config.yaml
model: "audio frame classifier"
num_classes: 72
decay_fraction: 0.3
weight_decay: 0.4
Rows from block 2 of a small audio frame classifier, named by matrix and row number. Rows with one number belong to one neuron. Each number is 50 + 10 x the weight over its row's rms, rounded and kept within 0 to 99. All counts start at 0.
After each neuron's rows are labels from the 100 clips, of 14976, where the neuron reaches its highest value: "strongest on" is what is common among them; "loudest" is the band of the loudest frequency at the time of the peak. Only what is clearly more common there than usual is listed. The data: melodies that start on their tonic, played by one synthesised instrument.
# fc1: first MLP up (model.blocks.2.ff1.fc1.weight, 768x256), inputs 0-85
# fc2: first MLP down (model.blocks.2.ff1.fc2.weight, 256x768, transposed), outputs 0-85

fc1.660:28 61 46 53 76 48 41 54 54 48 31 42 55 56 50 54 40 51 23 53 49 68 42 51 42 36 36 47 63 28 44 41 67 58 34 46 53 31 58 54 53 60 54 54 36 56 33 62 47 57 43 38 48 60 59 45 51 41 60 49 45 35 43 36 47 51 40 65 45 48 56 36 70 55 58 48 43 51 39 49 43 28 56 78 45 43
fc2.660:56 62 56 47 39 70 44 61 55 58 48 59 42 32 44 61 64 36 51 55 48 43 50 53 46 54 54 45 49 48 38 39 69 48 38 31 52 59 59 63 43 38 48 33 45 43 31 47 49 61 64 48 50 54 62 45 51 45 41 40 47 35 57 60 85 51 48 42 64 61 52 46 56 41 62 48 44 36 51 51 61 43 53 40 44 44
strongest on: the note G; organ-like
loudest: 250 to 500 Hz

fc1.681:50 45 43 48 59 51 53 51 50 56 40 33 42 59 62 55 51 48 54 48 43 56 60 53 32 65 59 40 70 51 56 38 34 72 55 58 37 52 59 47 58 43 61 46 47 47 48 58 60 37 42 50 56 40 73 45 67 51 62 38 60 64 62 41 67 59 41 46 46 48 46 47 76 52 50 36 40 46 35 81 71 55 38 48 59 34
fc2.681:44 70 67 67 44 58 52 44 48 47 60 54 46 41 36 42 47 60 33 34 44 60 61 68 39 38 54 44 55 63 46 40 56 55 66 47 75 40 61 69 51 46 48 36 52 57 45 62 43 52 36 55 43 52 37 57 61 48 59 43 52 44 41 75 58 65 48 57 45 45 39 49 48 41 61 43 54 32 68 48 56 43 55 40 39 35
strongest on: the note G; vibraphone-like
loudest: 500 to 1000 Hz

fc1.651:63 45 69 51 53 46 58 28 54 33 57 40 59 47 51 48 70 59 49 53 42 32 39 52 51 44 40 77 42 57 37 52 38 55 51 44 58 37 45 53 32 54 54 57 52 56 47 73 50 46 35 44 66 55 49 50 56 25 29 73 54 42 45 43 41 54 64 52 63 57 39 54 39 52 49 64 31 42 49 37 49 46 47 64 50 58
fc2.651:65 46 57 63 42 57 40 36 51 64 49 39 37 68 39 40 45 46 49 57 63 49 65 57 43 52 55 44 59 69 75 52 35 54 32 33 58 57 60 76 42 75 57 54 43 66 54 56 58 66 46 47 30 60 49 49 57 38 59 48 57 72 69 42 61 57 41 35 56 47 48 53 33 28 49 58 43 48 48 44 50 47 52 47 34 56
strongest on: the note C#; clarinet-like
loudest: 500 to 1000 Hz

fc1.234:44 61 50 55 40 43 47 44 50 45 34 51 45 45 35 46 71 42 47 64 55 69 67 50 52 53 40 33 46 47 38 51 52 53 61 48 49 46 36 52 57 52 48 61 41 44 50 58 59 47 47 46 20 55 61 44 49 44 59 54 62 56 49 64 51 52 61 47 58 46 47 52 42 48 59 64 50 40 50 73 38 60 45 55 57 44
fc2.234:52 54 37 44 57 54 56 56 48 36 62 54 41 53 29 56 14 57 43 57 36 36 41 46 43 57 36 50 56 45 38 55 22 49 54 55 65 51 56 39 35 55 56 50 48 42 64 60 48 69 39 42 38 57 35 48 60 44 60 53 63 32 42 45 59 53 58 59 39 41 61 54 40 38 49 59 63 42 55 36 34 50 45 56 40 73
strongest on: marimba-like
loudest: 250 to 500 Hz

fc1.539:32 52 57 76 54 43 50 57 64 36 51 57 37 55 55 55 62 73 60 36 53 47 31 41 54 37 45 37 56 52 62 63 51 46 47 56 40 62 27 44 68 43 56 55 54 57 47 63 58 43 70 48 62 60 45 43 49 51 55 52 58 43 29 48 71 45 48 42 65 49 51 74 58 49 34 45 55 53 42 40 34 51 46 55 59 53
fc2.539:50 49 58 51 49 69 49 61 65 53 45 53 42 55 29 59 44 42 45 54 66 46 43 67 57 43 47 57 58 52 28 42 51 42 49 41 40 38 59 45 46 35 49 49 60 56 50 39 44 42 54 52 41 48 56 56 40 56 34 37 59 41 45 62 40 39 55 48 36 49 63 42 48 62 52 65 51 41 45 49 39 63 27 35 56 49
strongest on: the note E; square lead
loudest: 250 to 500 Hz

fc1.626:69 30 53 31 25 60 66 57 61 69 40 57 50 46 57 60 44 47 58 50 28 43 58 41 50 58 24 67 35 45 30 64 35 41 64 51 43 49 41 40 56 62 35 53 67 34 59 49 64 52 47 39 49 57 52 42 48 41 43 39 51 56 48 65 50 59 63 46 48 43 39 37 66 62 45 43 50 57 45 48 46 38 52 47 63 50
fc2.626:48 71 35 41 60 45 55 53 62 39 48 51 65 57 53 57 55 44 29 58 59 49 65 37 42 43 46 62 39 41 53 71 51 47 50 42 48 49 47 64 47 27 40 40 35 51 36 69 37 49 59 43 52 51 58 66 72 41 54 68 52 54 59 53 60 64 48 59 48 55 58 58 50 33 50 56 62 42 47 62 58 59 44 64 47 59
strongest on: the note E; sine tone
loudest: 1000 to 2000 Hz

fc1.544:54 64 41 61 43 38 41 58 60 51 44 46 79 45 52 45 58 61 51 66 41 44 61 49 51 48 46 49 42 53 46 49 50 44 54 67 44 51 46 63 56 43 69 50 52 40 57 47 40 36 56 45 56 66 45 44 52 57 35 48 50 59 49 66 52 51 53 58 55 33 40 35 41 62 38 31 54 41 57 72 60 39 44 47 48 52
fc2.544:65 52 50 43 49 43 54 54 39 41 50 52 68 47 48 54 45 61 70 53 48 53 67 58 77 36 49 60 53 45 37 62 64 56 67 56 53 48 32 49 37 45 46 46 60 37 74 50 64 52 44 54 43 50 49 49 46 51 66 46 47 67 58 56 49 37 52 61 48 65 45 39 40 36 25 35 43 49 55 64 53 47 49 50 56 55
strongest on: bell-like; the note F#; tonic: F#
loudest: 250 to 500 Hz

fc1.726:68 56 47 79 50 50 47 57 67 63 42 39 42 49 43 65 43 56 45 51 61 56 41 47 63 30 76 61 72 38 36 57 41 42 58 64 54 53 40 58 41 58 61 51 61 43 48 54 65 55 58 59 54 63 46 41 39 50 25 40 64 50 45 69 52 42 48 55 56 45 36 33 53 50 45 54 48 49 54 35 35 67 62 44 55 52
fc2.726:54 52 59 43 48 44 39 40 54 42 52 36 44 44 37 64 54 46 52 42 44 61 59 76 54 47 45 36 56 42 52 49 33 38 44 26 77 52 66 44 41 63 50 48 43 68 53 38 55 44 37 44 58 52 50 51 39 30 50 50 44 58 62 46 76 51 56 36 55 48 56 74 47 45 39 50 50 38 51 52 54 46 54 59 58 39
strongest on: the note E; clarinet-like; square lead
loudest: 250 to 500 Hz

fc1.66:33 48 51 38 42 59 58 52 48 60 44 64 48 38 40 65 54 46 27 54 59 43 50 61 58 45 46 31 53 39 45 55 45 50 44 63 45 80 51 52 52 64 21 66 37 47 71 48 61 44 55 36 51 43 46 40 56 44 39 42 47 64 65 53 54 54 43 62 34 48 39 51 39 50 49 53 43 54 52 47 70 47 39 36 50 36
fc2.66:51 39 35 32 55 56 48 61 45 51 62 63 47 50 46 45 28 58 44 50 45 52 53 68 69 43 49 64 53 27 49 46 61 42 44 43 52 65 61 53 54 38 67 59 53 51 51 50 61 46 30 61 61 63 61 46 53 35 54 50 36 35 52 42 58 61 50 51 45 33 58 60 55 45 55 30 50 46 57 24 45 41 45 53 43 44
strongest on: the note D; bell-like; organ-like
loudest: 250 to 500 Hz

fc1.264:57 62 54 35 48 48 40 55 43 52 46 55 49 71 70 52 50 41 60 43 56 57 74 51 57 35 54 53 62 54 42 58 55 69 50 55 28 49 44 41 40 30 50 66 40 62 48 46 54 57 42 37 38 46 52 41 37 49 48 34 38 54 54 55 43 48 48 50 50 51 49 66 54 42 55 41 42 39 62 47 54 46 40 49 40 57
fc2.264:50 47 47 48 40 45 73 32 52 29 51 40 47 59 27 48 38 60 25 57 34 43 49 65 66 33 39 51 38 48 38 53 52 49 32 61 57 42 61 61 57 61 38 63 54 51 50 58 51 47 56 42 42 48 44 33 40 48 63 17 43 53 41 58 49 54 52 57 57 52 44 62 52 41 54 61 56 37 62 43 56 38 47 67 49 66
strongest on: marimba-like
loudest: 500 to 1000 Hz

fc1.324:72 54 59 57 40 45 51 28 72 31 45 49 42 54 44 50 57 56 52 40 69 73 68 62 57 51 42 36 48 61 48 58 44 38 49 41 41 65 66 32 54 57 66 65 41 65 50 51 63 40 53 47 43 28 52 58 59 43 49 45 52 68 52 52 59 66 52 33 52 49 39 51 30 46 55 58 52 40 46 62 40 46 45 58 53 40
fc2.324:49 51 54 66 50 62 52 52 50 54 47 48 31 57 55 54 47 52 45 51 31 54 28 46 48 48 30 34 57 45 64 56 39 66 49 48 67 51 39 46 27 46 53 46 65 54 41 42 47 62 59 43 40 49 41 56 56 57 54 61 48 43 46 58 52 52 62 58 46 47 49 56 40 74 56 59 40 60 48 61 28 57 40 50 49 64
strongest on: the note G#; marimba-like; vibraphone-like
loudest: 500 to 1000 Hz

fc1.564:51 51 48 63 55 42 43 58 51 57 52 38 48 50 49 40 51 56 43 52 48 54 50 48 53 40 41 50 71 49 57 55 54 45 68 41 41 56 51 50 48 51 60 60 61 43 53 49 57 62 28 46 43 56 43 46 53 48 48 99 40 49 50 49 54 47 50 50 48 61 49 42 60 43 42 50 45 49 49 45 48 51 37 42 64 52
fc2.564:51 57 54 50 64 38 49 46 46 43 51 50 54 61 50 72 47 35 27 37 47 51 45 47 70 51 57 59 60 50 66 54 48 44 55 58 35 30 61 44 47 47 49 50 43 54 61 44 49 61 42 34 45 41 49 51 35 46 55 57 49 55 44 56 33 45 53 55 66 42 52 62 49 51 43 49 72 42 40 38 44 53 61 52 62 64
strongest on: marimba-like
loudest: 250 to 500 Hz

fc1.304:34 36 58 50 39 54 61 59 47 52 35 57 44 60 52 48 57 44 60 67 50 67 57 52 43 64 43 72 40 50 59 63 41 45 66 41 57 47 42 56 52 57 46 66 36 72 54 49 51 57 58 54 53 44 23 59 48 47 50 42 40 43 50 56 53 64 67 47 37 47 47 50 47 45 53 51 55 35 54 57 38 46 56 47 49 62
fc2.304:63 69 52 65 58 55 72 67 47 51 45 45 70 38 48 54 51 54 35 54 48 49 45 49 57 55 51 54 28 59 51 64 41 55 49 62 58 60 58 54 41 53 56 58 55 47 39 46 53 46 51 55 54 39 48 50 46 33 31 59 41 66 41 56 64 44 46 62 54 43 48 53 50 44 40 50 46 38 38 62 50 56 46 69 32 53
strongest on: marimba-like; tonic: E
loudest: 1000 to 2000 Hz

fc1.617:36 63 51 76 54 74 54 52 66 55 44 43 53 30 61 52 50 65 56 31 40 47 62 38 20 70 50 32 36 53 53 61 44 72 49 55 42 54 49 33 27 51 47 50 56 45 56 56 59 46 59 42 53 45 48 47 49 33 52 62 44 64 56 44 39 55 57 45 53 53 51 51 60 50 55 42 51 53 42 49 36 49 37 39 48 57
fc2.617:81 43 33 48 50 52 42 66 52 56 44 68 55 33 46 64 56 47 38 66 52 48 46 47 45 40 53 45 43 54 28 71 58 68 65 41 41 37 47 45 54 51 56 37 54 51 70 65 41 53 50 39 38 51 41 55 50 54 66 54 49 50 32 32 52 59 84 49 48 58 62 38 52 46 53 54 65 39 56 67 68 48 64 51 32 44
strongest on: vibraphone-like; marimba-like
loudest: 250 to 500 Hz

fc1.452:49 43 41 46 51 64 37 39 30 46 79 59 41 41 40 44 44 63 49 50 51 43 53 55 44 37 53 51 38 54 24 55 63 40 46 57 41 44 52 42 45 56 65 31 50 65 46 51 55 53 41 51 52 45 49 51 48 56 46 66 49 42 43 58 66 58 56 50 60 48 36 50 58 35 38 49 66 54 53 75 58 46 62 38 42 60
fc2.452:64 74 51 59 47 41 62 60 40 48 52 36 59 33 50 61 51 43 56 56 40 54 45 53 57 62 55 61 61 49 35 46 31 54 56 62 43 51 65 62 69 59 45 62 38 62 54 61 58 49 54 55 61 44 59 45 32 44 54 35 47 49 48 37 50 34 39 53 42 65 53 50 41 57 57 42 35 48 46 42 54 59 61 47 51 40
strongest on: the note A; bell-like
loudest: 500 to 1000 Hz

fc1.225:53 48 65 53 60 38 62 48 51 62 52 56 49 58 46 62 55 39 58 52 67 48 45 39 62 56 49 39 54 62 52 60 45 30 54 33 36 32 44 69 34 47 52 50 43 72 44 51 75 55 42 37 69 78 52 46 52 53 51 63 44 41 66 67 34 49 50 35 44 48 53 50 45 43 31 44 47 41 50 52 38 58 45 62 45 56
fc2.225:33 46 36 44 57 40 55 58 52 30 40 40 55 42 58 31 66 50 38 59 66 39 50 66 31 66 53 44 42 56 62 58 32 51 39 44 52 52 65 54 62 40 42 59 60 52 59 43 44 41 47 35 33 45 63 41 66 36 41 58 52 44 46 46 59 43 59 50 42 65 60 58 48 32 70 64 51 43 53 62 51 50 38 44 38 55
strongest on: vibraphone-like
loudest: 500 to 1000 Hz

fc1.343:62 73 54 59 38 46 41 40 51 43 54 57 62 60 37 37 82 35 43 54 44 44 29 61 59 49 49 60 41 43 38 43 39 58 49 31 63 40 48 53 66 42 59 41 38 53 34 51 50 48 63 37 63 58 50 60 43 33 40 59 40 54 46 65 52 39 50 50 56 54 36 64 44 48 42 57 50 28 36 53 43 53 54 61 30 65
fc2.343:51 42 58 67 63 52 45 53 45 52 51 43 49 55 54 29 50 41 62 64 62 37 59 70 40 56 49 45 46 70 47 52 42 54 32 57 50 46 56 89 54 74 69 48 41 57 56 63 68 60 54 40 33 44 41 57 43 43 47 48 52 53 54 54 58 59 35 58 45 53 46 43 61 32 53 52 36 51 41 56 53 55 46 50 45 55
strongest on: the note C#; clarinet-like; square lead
loudest: 500 to 1000 Hz

fc1.441:48 45 50 63 36 69 39 54 39 26 40 68 47 57 59 54 48 59 54 44 56 53 58 61 56 58 41 44 47 50 42 65 48 68 42 43 36 53 51 37 37 55 56 67 55 42 52 57 52 59 57 46 54 51 56 47 39 46 34 37 57 49 48 48 40 78 48 42 46 63 58 47 50 37 40 57 50 55 56 41 53 54 55 42 64 19
fc2.441:64 70 48 57 49 47 52 42 25 59 54 42 55 55 43 49 52 54 52 50 47 53 48 63 52 56 57 61 59 53 55 55 48 70 47 51 32 53 52 53 47 43 34 43 36 58 52 73 60 48 72 42 64 57 46 43 34 68 43 55 44 36 51 68 52 64 66 44 42 36 56 31 54 63 53 42 59 68 56 51 52 53 58 52 48 27
strongest on: the note G#; tonic: G#; sine tone
loudest: 1000 to 2000 Hz

fc1.642:27 62 71 41 43 48 41 45 54 34 49 55 43 15 48 45 58 58 41 42 50 49 65 35 55 64 56 54 56 49 36 39 58 47 55 52 60 55 30 43 51 59 59 51 48 41 56 51 43 47 52 39 41 53 76 38 71 65 43 39 48 41 31 67 41 52 66 52 52 56 55 43 50 53 46 39 34 52 54 55 67 46 42 55 43 63
fc2.642:40 34 47 62 44 39 30 40 47 50 42 38 48 54 54 42 44 45 63 60 54 53 50 39 46 65 58 58 48 54 58 45 40 40 60 62 60 53 51 46 57 55 54 58 57 59 68 42 43 54 43 37 52 46 47 33 43 47 48 49 64 60 70 54 59 36 35 53 65 55 46 60 41 35 52 50 60 50 41 29 46 53 46 53 52 56
strongest on: the note C; marimba-like; vibraphone-like; tonic: F
loudest: 250 to 500 Hz

fc1.715:50 54 66 50 42 52 57 45 61 18 52 51 40 57 47 50 39 56 37 47 54 52 40 58 52 42 73 63 47 73 53 44 57 45 42 61 66 54 34 52 50 64 54 55 49 47 44 56 45 54 43 43 45 40 45 54 59 59 56 48 46 52 45 54 63 67 54 55 63 38 34 68 30 45 72 42 39 44 41 45 62 44 55 53 48 48
fc2.715:39 67 55 52 32 50 51 63 50 49 54 57 57 60 42 55 50 44 52 49 45 42 39 73 50 30 56 45 53 46 48 50 47 74 56 36 47 43 54 46 42 44 54 41 38 58 38 37 47 64 55 44 29 51 65 58 48 59 61 46 52 57 39 67 71 36 50 62 64 44 59 58 64 55 65 35 57 51 30 46 32 50 39 40 40 48
strongest on: the note G; the note C; square lead
loudest: 250 to 500 Hz

fc1.692:37 47 48 69 47 48 46 53 64 54 68 65 52 59 52 60 62 42 44 42 51 47 41 36 68 54 40 41 37 41 44 51 53 67 35 61 41 49 66 50 47 55 38 40 48 53 56 40 40 41 27 40 60 60 56 64 64 61 44 50 42 61 52 43 49 42 59 48 55 44 28 47 42 42 56 58 57 48 46 54 41 65 49 55 31 50
fc2.692:54 50 67 32 62 41 40 46 47 54 42 45 51 49 49 42 58 33 33 67 50 51 55 54 42 54 49 43 36 57 46 49 40 46 46 62 56 41 54 57 38 69 52 58 45 48 46 59 42 52 43 49 60 77 47 49 57 35 46 39 47 57 42 50 56 45 63 63 48 59 57 61 70 23 55 66 47 31 39 40 52 45 46 43 46 43
strongest on: the note G#; sine tone; tonic: G#
loudest: 250 to 500 Hz

fc1.744:46 68 48 42 62 52 33 38 55 26 57 56 41 48 42 57 54 44 47 66 76 43 52 60 40 49 54 55 52 37 54 63 41 56 52 68 19 46 58 51 54 57 42 44 40 59 52 54 42 57 73 54 33 51 44 32 38 37 32 48 42 50 44 60 39 66 49 45 53 47 56 51 60 49 48 54 40 48 52 37 52 48 60 51 44 62
fc2.744:54 64 48 53 61 52 50 61 46 55 37 55 53 56 50 47 66 49 38 63 62 35 38 45 55 38 49 43 50 57 43 53 53 52 44 55 74 51 26 57 53 52 54 63 48 52 43 46 52 41 57 38 56 32 49 43 43 37 55 69 42 62 39 23 51 51 47 51 39 42 49 30 36 61 49 56 52 47 43 45 56 67 55 57 53 52
strongest on: pace: fast; bass guitar-like; marimba-like
loudest: 250 to 500 Hz

fc1.410:55 39 52 38 51 53 35 43 49 37 37 62 44 40 22 50 45 57 55 52 43 63 44 58 61 58 46 49 44 49 44 53 43 71 41 47 48 53 40 48 58 61 53 68 48 46 47 41 45 48 60 36 52 56 67 28 40 58 43 42 31 37 49 62 54 55 45 50 43 41 31 57 53 51 42 59 49 44 46 63 48 58 56 66 41 43
fc2.410:50 47 61 53 50 50 41 54 61 23 55 63 59 37 46 50 45 45 63 69 48 67 45 59 55 39 54 41 52 45 47 58 49 70 47 58 48 60 52 57 44 48 50 28 39 46 51 42 52 68 60 47 51 58 66 46 41 51 64 14 41 50 42 56 51 63 35 31 35 44 38 61 39 38 51 46 50 69 39 46 37 51 41 52 46 49
strongest on: vibraphone-like
loudest: 500 to 1000 Hz

fc1.648:52 68 58 51 51 55 46 70 51 13 50 56 51 53 58 77 47 52 63 55 54 65 63 61 50 43 47 58 51 60 60 57 52 57 51 46 45 52 50 45 49 50 48 50 64 43 49 71 38 57 54 59 42 49 52 36 38 55 35 54 31 44 55 52 43 66 47 41 54 45 47 30 54 66 49 50 39 58 48 60 46 60 53 34 60 55
fc2.648:47 37 40 54 43 53 62 37 53 60 49 66 38 53 38 64 45 56 38 67 32 32 46 25 47 39 59 64 37 47 49 39 49 47 63 39 64 47 42 44 47 40 60 63 43 52 40 56 56 34 54 49 55 50 48 37 55 58 47 64 59 41 53 42 52 62 70 50 34 52 38 47 44 46 37 60 63 64 41 29 37 51 35 52 52 47
strongest on: the note G; the note D; tonic: G; flute-like
loudest: 1000 to 2000 Hz

fc1.64:49 56 47 60 56 38 49 49 55 21 66 48 39 50 54 41 47 46 44 56 53 47 65 45 45 49 67 46 50 53 74 48 49 28 46 52 38 56 52 28 52 59 53 46 27 49 71 50 42 59 56 45 50 57 55 28 35 55 52 61 63 41 65 40 59 57 64 47 40 47 60 50 53 56 47 38 57 32 53 70 42 46 41 44 49 42
fc2.64:42 51 43 58 67 60 41 51 53 40 67 36 47 31 46 56 47 36 46 62 44 54 67 48 49 34 69 40 34 49 62 51 42 49 51 54 46 60 50 51 68 42 67 63 31 40 59 57 69 40 38 56 44 45 45 69 28 48 48 47 62 33 42 49 59 67 63 49 55 56 35 43 50 40 46 52 52 46 47 60 49 48 48 75 48 51
strongest on: the note C; the note D; marimba-like
loudest: 250 to 500 Hz

fc1.34:41 46 55 37 79 51 49 48 53 39 51 49 45 35 45 52 41 51 55 48 60 62 66 54 49 53 55 39 49 40 79 64 50 65 53 50 40 55 49 55 57 66 52 48 47 33 48 40 37 51 42 54 45 38 33 46 59 43 45 46 48 52 46 56 57 67 50 53 43 50 55 47 49 55 52 47 48 45 63 53 39 44 39 48 52 42
fc2.34:48 43 69 39 58 60 69 45 70 44 66 23 64 58 43 43 72 38 42 57 41 54 63 52 49 43 62 41 39 27 53 34 44 54 60 39 54 51 53 60 54 48 48 56 42 45 56 60 28 52 46 55 48 44 53 56 59 51 39 56 52 62 36 44 64 53 63 49 47 36 37 51 54 50 57 38 59 39 59 42 38 72 43 50 42 47
strongest on: the note D; marimba-like; vibraphone-like; tonic: D
loudest: 250 to 500 Hz

fc1.232:51 43 41 48 39 51 42 44 35 47 39 55 25 51 67 48 30 72 37 55 45 50 49 56 50 68 54 60 44 52 46 50 52 51 66 36 28 57 75 71 50 60 43 49 57 48 50 40 63 50 50 51 51 44 55 42 39 56 51 51 49 51 65 45 43 49 50 47 46 58 76 51 40 32 47 67 50 50 35 43 58 54 56 53 48 59
fc2.232:64 33 30 49 60 52 52 27 61 44 48 52 46 33 36 52 62 51 52 42 39 43 66 50 61 53 47 77 60 41 50 32 28 62 46 55 56 55 39 54 45 62 47 37 35 51 51 33 75 59 43 55 59 45 28 50 35 49 40 47 40 49 45 53 56 45 63 48 64 50 52 48 55 47 43 42 53 49 41 58 38 40 54 44 51 42
strongest on: bell-like; the note F#; the note D#
loudest: 500 to 1000 Hz

fc1.349:62 19 43 44 42 58 45 53 48 35 57 47 70 68 56 52 93 45 49 58 52 47 51 48 57 42 37 71 41 32 54 51 42 48 45 61 56 46 67 47 61 48 50 61 51 44 48 58 48 49 70 48 52 39 40 44 57 57 51 42 61 62 43 52 41 64 56 56 63 58 47 46 64 31 48 46 50 33 54 52 51 52 63 57 52 34
fc2.349:49 63 58 58 67 45 53 57 61 39 54 54 57 44 48 53 50 43 54 60 57 58 58 45 52 54 49 58 45 24 49 46 68 44 48 20 58 37 51 54 70 69 66 55 44 45 41 47 45 65 47 50 44 63 67 54 59 43 73 55 56 59 37 39 51 61 48 29 49 43 60 51 44 42 57 46 71 60 58 54 46 71 39 66 57 53
strongest on: the note C; tonic: C
loudest: 1000 to 2000 Hz

fc1.179:60 48 52 25 50 58 48 54 57 63 45 41 44 59 56 53 61 40 74 55 46 45 66 43 55 36 59 68 42 46 52 50 54 50 34 40 55 49 50 47 52 49 56 66 41 60 58 52 53 55 37 35 41 43 63 46 50 50 42 49 51 48 48 61 42 61 58 47 47 53 50 84 60 42 50 64 40 27 69 46 46 46 54 62 38 37
fc2.179:67 48 39 50 54 38 49 41 59 49 63 55 21 47 52 60 48 59 36 68 45 65 56 57 70 46 52 56 47 64 45 59 39 52 40 38 49 52 70 51 44 63 44 70 40 74 37 48 51 54 49 50 38 43 57 47 49 39 56 50 30 44 50 56 42 53 45 46 46 70 59 58 45 49 39 46 48 47 52 50 57 54 54 49 31 32
strongest on: marimba-like; staccato
loudest: 500 to 1000 Hz

fc1.153:68 48 29 36 61 45 54 55 55 40 61 51 56 75 37 49 41 40 65 51 52 51 51 49 61 50 61 79 27 43 48 49 47 40 56 54 49 38 55 38 53 45 54 58 68 35 35 46 62 57 43 45 52 52 60 39 53 33 62 57 50 42 53 46 46 45 45 60 55 59 43 33 52 56 44 60 60 41 62 54 55 60 34 65 52 62
fc2.153:37 49 61 41 39 49 59 60 47 35 55 38 47 37 48 42 61 41 26 48 52 47 53 50 31 26 55 53 46 45 52 57 42 46 66 53 61 53 50 53 55 64 41 50 64 54 33 44 64 58 60 66 51 62 46 56 43 39 52 50 37 59 70 37 42 46 55 58 46 64 47 58 46 38 35 43 49 51 54 53 61 43 67 62 68 62
strongest on: the note E; the note A; tonic: E; square lead
loudest: 1000 to 2000 Hz

fc1.131:20 69 49 65 45 45 53 55 52 51 56 54 64 65 67 61 53 50 32 42 58 33 53 42 43 42 59 58 51 59 67 37 45 33 63 66 35 40 45 54 47 53 53 60 42 62 48 51 44 53 34 48 39 59 51 44 83 45 51 56 49 36 44 52 61 55 45 66 53 40 49 55 53 70 60 37 32 51 54 49 53 48 48 51 63 55
fc2.131:55 60 46 39 45 60 42 53 45 58 45 50 44 50 55 46 49 53 52 49 45 57 52 68 61 37 50 43 29 51 42 37 59 43 50 31 57 61 51 63 52 41 58 57 48 59 44 49 39 40 35 38 49 51 66 42 69 47 47 40 60 32 42 64 68 44 53 57 60 46 55 59 64 66 50 43 47 39 53 52 48 45 60 45 31 39
strongest on: the note G; the note D; tonic: G
loudest: 500 to 1000 Hz

fc1.229:46 50 64 63 42 59 49 53 45 68 51 52 41 61 49 51 55 56 46 49 59 65 50 52 39 35 78 35 60 57 57 47 40 63 53 40 51 45 55 33 57 60 48 47 49 46 58 46 56 46 47 66 66 48 58 55 66 65 54 45 58 53 52 42 40 61 51 45 39 32 58 62 64 45 43 34 35 46 29 42 54 60 57 43 36 53
fc2.229:28 44 51 40 56 43 52 52 57 45 55 53 45 56 44 46 67 50 36 37 70 32 38 49 62 47 49 44 43 30 43 43 36 64 54 50 57 61 54 44 50 51 50 40 59 56 59 58 44 53 26 43 43 59 29 56 51 35 59 40 33 40 57 56 47 46 55 62 62 48 57 25 58 53 57 62 60 48 54 52 60 45 45 50 39 48
strongest on: bell-like
loudest: 500 to 1000 Hz

fc1.51:43 58 58 44 49 55 49 60 52 58 41 57 62 55 47 40 34 44 47 59 46 42 50 55 79 58 60 52 40 44 40 57 54 50 42 39 62 51 57 49 45 46 45 39 43 54 51 40 63 56 71 48 50 61 58 50 45 45 47 39 30 46 46 69 48 54 55 54 47 51 48 62 58 48 56 46 46 55 50 72 38 59 35 48 38 49
fc2.51:54 63 71 52 44 32 61 50 54 36 41 42 58 65 66 41 63 62 50 58 34 67 56 46 67 45 48 40 63 53 61 70 58 65 48 38 42 51 56 55 60 51 60 45 58 71 46 39 42 49 47 47 45 40 44 37 48 37 43 56 75 42 47 48 53 63 57 69 49 61 43 49 58 45 38 56 75 32 44 36 59 35 53 47 40 62
strongest on: pace: fast; staccato
loudest: 1000 to 2000 Hz